{"encoder_inner_norm": false, "adamw_lr_other_params": 0.00081, "adamw_weight_decay_other_params": 0.05}
Rows from block 0 of the decoder of a small image denoising autoencoder, named by matrix and row number. Rows with one number belong to one channel. Each number is 200 + 40 x the weight over its row's rms, rounded and kept within 0 to 999. All counts start at 0. After the name is the row's rms in percent of the matrix's.
After each channel's rows are labels from the 100 images, of 14976, where the channel reaches its highest value: "lies over" is the class under the peak. Only what is clearly more common there than usual is listed. The data: renderings of 100 made-up gadgets, each built of a few solids, in any pose. In brackets: how many of the 100.
# convs0: first 3x3 conv (decoder.mid.0.convs.0.weight, 256x256x3x3, each kernel summed), inputs 128-255
# convs1: second 3x3 conv (decoder.mid.0.convs.1.weight, 256x256x3x3, transposed, each kernel summed), outputs 128-255

convs0.132,088,321,182,192,208,200,189,269,195,191,212,196,194,233,185,223,209,186,192,160,264,140,261,228,138,97,154,200,185,237,127,220,191,217,184,147,217,176,217,189,245,154,223,164,235,211,262,179,231,231,280,174,216,216,214,223,291,206,235,178,195,195,189,240,169,204,222,189,135,162,245,258,236,157,228,185,189,195,232,197,264,172,166,194,214,232,236,199,150,213,163,162,165,113,245,177,222,226,209,208,164,205,275,216,191,203,143,213,179,200,188,166,206,190,210,171,200,226,177,201,218,185,172,203,217,209,228,225,225
convs1.132,098,152,165,177,204,125,208,213,181,236,273,220,256,253,255,243,214,113,209,179,217,241,176,243,200,266,187,212,213,159,251,199,193,188,167,318,208,195,200,197,217,241,261,128,218,164,203,208,165,218,202,214,166,204,201,188,228,177,125,214,186,162,167,190,208,228,247,168,168,243,186,136,213,222,183,163,237,172,142,150,135,181,120,217,202,268,219,168,286,200,228,121,149,207,143,201,184,226,160,203,187,202,201,219,239,149,252,159,199,225,167,115,204,235,148,156,216,259,227,167,191,181,128,198,231,231,119,185,213
lies over: second colour (42); main colour (37)

convs0.118,104,263,173,151,221,284,249,242,149,133,229,149,166,111,227,267,159,253,186,274,224,205,181,233,158,209,229,211,255,203,215,203,152,160,205,175,220,220,176,202,168,192,196,238,241,201,213,119,234,144,171,286,241,151,191,237,198,197,176,164,213,174,165,211,152,249,276,205,210,158,179,191,225,229,180,297,197,183,270,195,172,196,167,180,239,178,184,325,143,204,219,117,151,179,231,139,154,163,191,262,227,136,141,184,167,184,179,235,249,141,208,232,191,242,213,242,191,258,208,194,202,185,161,186,161,206,153,162,199
convs1.118,096,208,180,300,124,180,254,213,244,191,235,234,190,179,206,190,235,128,224,234,172,171,199,131,205,229,184,225,178,222,181,227,217,185,206,243,196,160,190,171,310,225,244,207,232,185,199,218,193,219,186,135,312,183,222,267,183,281,210,263,177,194,182,228,290,209,200,220,206,150,163,234,271,182,171,197,140,218,246,240,239,160,188,126,130,254,204,201,217,177,208,171,209,244,193,150,143,236,184,213,194,199,135,200,163,192,164,208,220,145,192,272,167,242,193,245,189,208,161,194,226,247,182,205,204,162,304,256,173
lies over: second colour (29)

convs0.63,098,193,236,237,146,212,255,235,187,162,156,239,206,212,159,179,165,168,206,177,189,201,225,243,205,233,222,163,279,212,199,220,240,160,216,169,175,206,205,168,225,208,195,185,127,208,226,239,164,212,161,225,226,190,192,212,241,202,80,249,227,107,141,201,125,148,214,73,201,161,245,179,229,231,91,164,233,204,184,157,131,171,137,197,207,206,191,172,164,146,241,238,210,262,175,213,160,176,235,122,175,208,176,154,203,157,163,192,221,258,213,205,173,227,188,222,209,142,206,217,202,198,287,225,226,164,161,197,211
convs1.63,082,229,168,212,78,145,273,220,200,266,212,125,239,207,195,240,184,241,147,151,202,235,257,179,237,162,173,219,214,116,249,241,230,260,178,298,218,205,213,135,146,193,189,202,162,173,217,212,194,228,247,138,144,228,212,87,112,196,204,167,185,265,228,205,232,177,201,181,193,193,224,192,202,207,228,233,340,208,124,190,182,172,205,193,166,187,175,174,196,210,205,207,195,199,152,203,155,198,149,122,237,194,205,175,183,205,177,158,139,136,190,199,161,331,165,168,169,168,241,244,167,242,227,172,200,172,209,198,185
lies over: main colour (50)

convs0.135,106,178,223,248,110,158,331,126,131,141,227,223,213,212,224,202,236,194,168,174,123,176,190,175,231,164,235,153,239,176,196,150,168,166,237,149,201,148,146,221,214,235,160,208,133,155,144,174,173,202,253,122,217,291,208,158,246,164,210,210,193,166,207,160,117,256,147,176,222,175,220,227,175,135,175,130,193,124,150,242,264,222,170,185,149,193,172,184,238,152,181,215,259,173,239,208,223,241,163,148,222,203,191,223,125,201,149,208,183,188,204,179,223,164,210,113,179,244,211,261,165,142,124,238,179,204,192,242,257
convs1.135,118,151,280,255,143,191,204,235,187,259,173,211,247,194,228,223,177,170,177,243,138,173,202,278,195,263,224,179,208,145,225,202,227,198,151,380,179,265,199,165,184,274,136,166,246,199,246,214,167,198,199,171,208,211,266,217,176,161,115,229,207,186,163,192,160,166,244,162,199,169,161,230,252,174,179,241,228,167,213,234,188,181,186,190,247,171,188,266,247,260,209,158,234,228,110,142,159,204,133,196,232,195,229,206,241,196,213,176,232,211,207,258,163,227,207,190,266,216,142,152,270,180,170,181,186,210,209,206,199
lies over: main colour (42); second colour (25)

convs0.198,095,217,212,195,200,168,147,247,149,171,161,206,176,168,148,164,223,150,166,190,223,247,304,237,230,226,203,190,222,202,262,202,250,170,218,177,165,177,205,176,181,149,227,179,237,187,208,217,207,203,210,250,254,173,163,183,192,223,178,160,236,177,137,136,170,246,185,159,188,99,222,207,137,223,206,188,217,191,198,139,111,231,275,182,199,130,186,248,141,190,144,188,297,218,301,188,123,185,222,191,230,174,286,213,177,165,114,197,207,109,197,225,245,198,191,263,188,200,169,175,190,215,242,171,193,242,184,174,173
convs1.198,094,221,233,153,170,233,166,202,180,190,225,122,218,232,178,229,93,275,158,159,141,217,179,163,224,233,202,133,216,190,117,228,222,268,178,325,240,196,210,215,192,135,216,194,200,187,235,236,240,81,178,209,207,201,225,248,166,222,237,236,168,224,148,291,196,191,170,233,195,171,205,222,203,208,212,170,142,239,251,239,208,176,240,208,175,256,172,187,280,220,207,199,209,204,186,204,250,125,184,206,203,172,194,151,166,193,259,190,138,285,171,222,215,205,213,189,217,188,195,205,183,183,223,199,143,190,202,270,205
lies over: main colour (60)

convs0.22,092,263,200,113,207,170,169,244,146,193,222,178,186,254,213,153,234,228,177,196,223,174,221,207,237,137,150,255,220,192,179,157,239,219,180,245,178,211,225,197,165,128,226,199,211,214,202,168,166,210,169,166,219,235,179,224,225,148,295,178,152,105,221,277,261,235,214,82,100,213,175,173,237,194,175,186,187,190,231,277,241,166,163,173,247,204,228,251,262,204,212,106,161,195,307,263,237,232,215,226,177,146,244,222,146,200,144,184,175,223,244,200,179,198,233,156,201,297,210,132,164,199,194,216,221,156,199,184,160
convs1.22,109,234,182,145,169,229,144,223,233,216,215,179,237,164,137,164,204,175,194,244,169,271,111,210,189,242,221,128,180,195,173,194,114,199,193,299,215,173,210,221,224,178,233,196,213,205,159,200,201,243,165,149,198,184,205,169,291,197,215,188,245,168,150,149,175,222,247,198,243,231,230,129,224,167,149,153,211,141,213,258,237,178,194,198,185,179,211,210,336,233,173,173,223,239,190,223,219,194,157,223,222,209,180,214,201,236,204,120,173,255,130,186,225,178,229,172,206,226,206,153,200,290,223,190,183,250,134,243,187
lies over: second colour (51); main colour (42)

convs0.191,080,240,176,168,195,201,174,158,181,206,184,246,181,204,151,244,132,156,196,161,226,188,247,163,207,222,213,152,234,179,183,151,305,224,221,168,220,190,140,165,222,241,253,155,171,135,206,207,182,146,187,235,217,160,173,227,154,218,264,251,156,198,171,235,215,235,201,246,113,171,175,220,188,180,151,301,218,187,241,128,203,230,193,220,233,181,133,122,273,116,203,215,259,140,267,139,179,208,229,160,268,164,216,134,211,172,160,214,220,164,224,235,152,172,219,190,210,146,186,178,161,151,268,206,268,138,189,197,227
convs1.191,097,194,210,156,206,159,166,226,248,195,232,169,270,202,167,158,227,171,194,198,162,185,147,239,232,197,182,127,241,193,137,176,241,194,107,355,189,246,148,165,199,198,189,152,214,172,181,214,147,247,208,237,218,255,238,233,225,213,100,131,162,200,169,293,137,159,172,246,221,306,224,237,210,187,209,165,137,165,206,199,181,128,205,179,211,158,155,243,249,227,148,163,165,217,251,255,212,137,164,138,144,284,196,243,220,112,202,252,251,242,198,210,224,187,172,222,214,138,173,231,232,214,237,168,210,179,229,218,208
lies over: main colour (36)

convs0.185,140,251,195,190,133,219,213,172,211,195,237,185,187,267,189,184,257,230,223,154,215,181,251,191,194,253,208,187,250,174,209,216,214,233,190,175,218,191,193,185,181,205,211,224,125,192,172,183,110,207,133,206,210,238,206,196,284,207,197,238,204,146,243,161,199,214,212,214,146,165,114,162,274,140,92,215,206,261,196,262,210,136,186,201,199,191,179,130,213,218,117,257,195,234,203,180,199,168,216,217,265,164,224,160,223,151,128,254,176,252,126,241,169,231,218,156,193,213,199,237,187,190,229,207,252,293,247,188,198
convs1.185,110,160,182,143,164,200,244,248,175,149,168,118,209,279,159,158,253,175,202,189,155,221,162,217,188,143,181,170,178,176,212,228,194,214,180,326,217,266,217,140,185,245,186,198,264,186,218,212,217,129,284,189,196,186,255,150,195,204,192,206,215,222,251,187,149,174,220,177,173,180,239,254,234,277,229,259,331,179,188,159,206,210,170,206,240,157,221,203,260,266,288,145,173,177,125,219,220,185,164,245,159,256,243,211,207,183,221,172,253,217,207,142,186,175,220,140,167,212,171,165,211,218,165,193,198,223,144,168,150
lies over: main colour (52)

convs0.235,085,185,199,207,230,224,256,212,198,155,276,213,206,178,157,188,244,217,241,249,170,171,257,275,182,255,266,146,215,199,246,243,154,185,214,140,168,163,172,249,200,234,225,231,175,193,262,231,279,251,224,213,262,188,224,232,237,195,198,248,186,236,184,141,169,200,284,202,250,155,220,227,201,208,197,183,251,202,245,221,193,208,212,243,294,248,231,219,204,173,163,179,283,263,245,238,116,231,228,140,205,217,132,151,226,177,211,180,230,258,261,189,153,218,211,270,214,234,253,144,241,173,222,193,218,183,246,208,190
convs1.235,108,262,319,194,182,101,117,163,234,263,182,206,248,192,187,177,187,249,227,144,210,214,244,297,211,180,144,204,257,196,159,207,218,186,243,187,125,179,160,243,181,204,174,190,209,228,169,173,147,183,100,295,243,223,204,256,230,195,124,256,203,236,202,146,148,161,201,179,216,147,182,222,185,196,210,284,219,246,190,248,182,183,211,165,153,227,165,195,232,115,105,201,217,179,253,209,237,243,147,171,197,194,205,206,263,234,193,249,208,205,244,201,264,251,228,240,206,156,219,231,211,213,200,205,230,199,208,208,201
lies over: main colour (50); second colour (42)

convs0.83,087,196,157,220,249,191,88,184,192,171,131,204,139,177,168,160,227,224,204,164,186,199,220,218,169,188,211,229,164,230,198,213,226,175,249,209,189,219,215,261,208,193,209,185,197,213,149,208,210,130,203,203,241,195,239,221,259,192,229,242,230,184,172,179,183,134,232,192,198,206,157,206,172,166,233,208,223,229,175,227,197,181,213,207,221,218,265,256,167,146,174,276,163,204,170,221,149,231,225,202,136,190,20,168,204,178,201,155,211,222,248,224,184,199,207,183,217,256,233,236,239,231,237,215,173,199,210,217,197
convs1.83,105,226,174,200,175,190,187,197,191,187,152,134,147,179,175,223,126,193,183,137,253,280,191,155,233,193,195,187,296,252,159,163,202,178,208,277,199,149,256,202,225,214,189,177,214,206,167,185,256,107,210,203,200,153,215,184,280,195,188,173,144,180,225,157,162,124,149,255,238,145,193,235,180,243,197,208,232,180,111,278,185,124,179,151,214,289,217,147,239,210,187,217,200,184,162,253,205,205,258,178,193,63,236,240,230,160,234,274,213,165,227,206,246,225,207,223,211,248,192,272,239,176,266,170,212,231,235,142,175
lies over: main colour (58)

convs0.77,118,43,172,178,195,209,211,149,230,193,223,182,178,237,162,260,216,190,187,158,186,253,172,222,249,153,221,149,142,198,259,200,232,192,204,236,219,200,205,196,229,215,253,173,131,215,197,182,160,227,240,243,222,191,191,184,208,222,61,208,205,187,193,229,197,184,202,232,178,205,181,159,171,217,119,126,220,169,183,240,263,87,245,192,189,173,197,141,174,220,168,187,204,96,254,237,150,187,193,238,191,80,134,194,191,201,124,213,167,84,145,217,215,192,181,222,204,212,200,223,153,177,192,180,205,221,235,188,150
convs1.77,086,111,245,209,169,210,206,206,203,172,167,192,232,205,241,218,231,180,213,188,130,160,142,156,189,149,210,184,177,249,170,184,146,217,237,258,263,207,213,210,164,242,162,239,177,250,215,218,251,149,240,197,196,169,244,199,277,155,236,170,138,143,142,200,199,208,147,232,176,202,215,238,254,243,142,231,195,196,168,226,205,160,239,165,206,172,150,192,183,198,202,176,172,127,150,198,258,192,221,203,129,173,208,260,208,276,119,162,132,198,199,154,160,162,154,246,191,236,217,193,148,280,237,228,185,189,207,210,137
lies over: main colour (37); second colour (32)

convs0.239,096,233,239,217,206,185,295,205,167,221,159,171,243,119,137,244,181,188,181,236,164,210,201,202,164,239,226,200,219,123,245,178,181,224,196,150,209,226,130,157,232,178,158,176,238,210,213,232,235,189,178,192,149,113,202,247,188,191,74,235,242,107,186,174,170,258,211,223,172,144,202,202,144,213,185,231,246,212,208,187,117,181,191,249,206,272,181,246,150,100,188,271,170,244,209,121,153,240,218,179,191,214,107,176,216,96,254,222,239,266,218,143,183,140,187,170,205,192,232,200,128,187,171,226,189,198,135,209,248
convs1.239,079,189,229,226,201,184,201,202,179,163,189,134,220,208,269,195,223,214,214,194,218,205,279,240,192,206,177,187,263,217,195,167,222,208,146,245,191,198,205,235,290,164,205,282,141,227,211,130,218,220,243,212,199,175,176,204,215,285,266,179,169,157,125,208,205,157,229,206,251,161,190,205,240,245,241,198,225,177,236,208,184,214,266,299,139,202,187,184,243,232,234,206,228,232,244,180,195,252,193,241,183,243,223,171,138,139,183,206,217,209,119,154,251,190,187,211,177,215,158,193,204,180,239,185,121,266,78,203,161
lies over: main colour (57)

convs0.127,089,168,244,197,188,190,197,243,130,254,252,240,201,149,238,225,189,238,145,244,129,246,204,189,231,171,188,269,240,214,185,194,206,158,223,156,193,168,165,155,226,194,215,177,226,143,150,263,157,249,197,121,147,206,238,178,184,194,230,187,185,205,182,266,221,286,194,178,204,247,212,220,263,158,140,173,194,210,207,178,191,239,233,214,184,190,198,223,195,286,166,220,167,228,196,261,294,221,207,176,163,256,177,252,207,140,193,171,197,229,188,248,217,182,245,199,176,278,150,120,168,213,189,174,157,233,168,192,283
convs1.127,086,203,154,217,236,181,212,230,190,208,154,223,191,203,200,241,176,128,191,244,168,129,124,212,140,203,199,204,148,219,149,185,99,263,232,295,179,223,249,170,179,174,269,119,225,156,240,204,196,186,163,217,215,210,220,221,193,134,217,219,140,190,179,209,201,188,225,203,230,204,203,202,266,249,246,156,189,243,137,266,190,215,179,279,187,183,223,164,271,293,231,180,222,217,259,220,191,180,143,158,228,200,217,243,148,264,135,181,200,194,198,150,195,202,125,182,141,205,208,140,203,179,156,204,178,211,216,225,266
lies over: main colour (69); second colour (28)

convs0.11,094,170,213,189,221,213,221,223,281,131,202,202,197,148,230,258,165,239,227,90,192,228,257,231,186,253,220,118,197,194,217,193,187,196,228,232,202,191,212,235,260,216,201,226,205,202,225,229,59,193,150,167,216,162,174,212,256,207,185,173,207,178,149,171,239,179,210,314,230,237,182,246,186,187,122,207,177,222,191,151,200,157,222,211,189,212,110,140,216,201,232,156,150,186,242,178,185,210,190,196,220,170,276,122,197,173,144,231,178,198,233,268,177,265,206,223,213,202,213,218,208,243,234,237,231,213,250,256,205
convs1.11,084,235,215,149,181,185,143,269,185,186,219,287,221,211,251,199,162,254,161,214,208,239,214,280,244,241,250,200,233,237,169,241,198,143,194,255,217,146,183,284,214,183,230,114,150,209,148,196,122,231,202,286,199,196,176,248,220,183,200,185,122,219,207,221,246,238,194,219,244,210,225,186,240,222,203,216,171,194,172,212,243,166,194,195,172,198,179,195,249,173,192,211,186,152,256,191,140,194,141,166,225,172,194,202,239,117,194,208,212,163,192,182,192,238,262,230,231,215,198,273,174,211,189,182,277,212,179,163,231
lies over: main colour (49)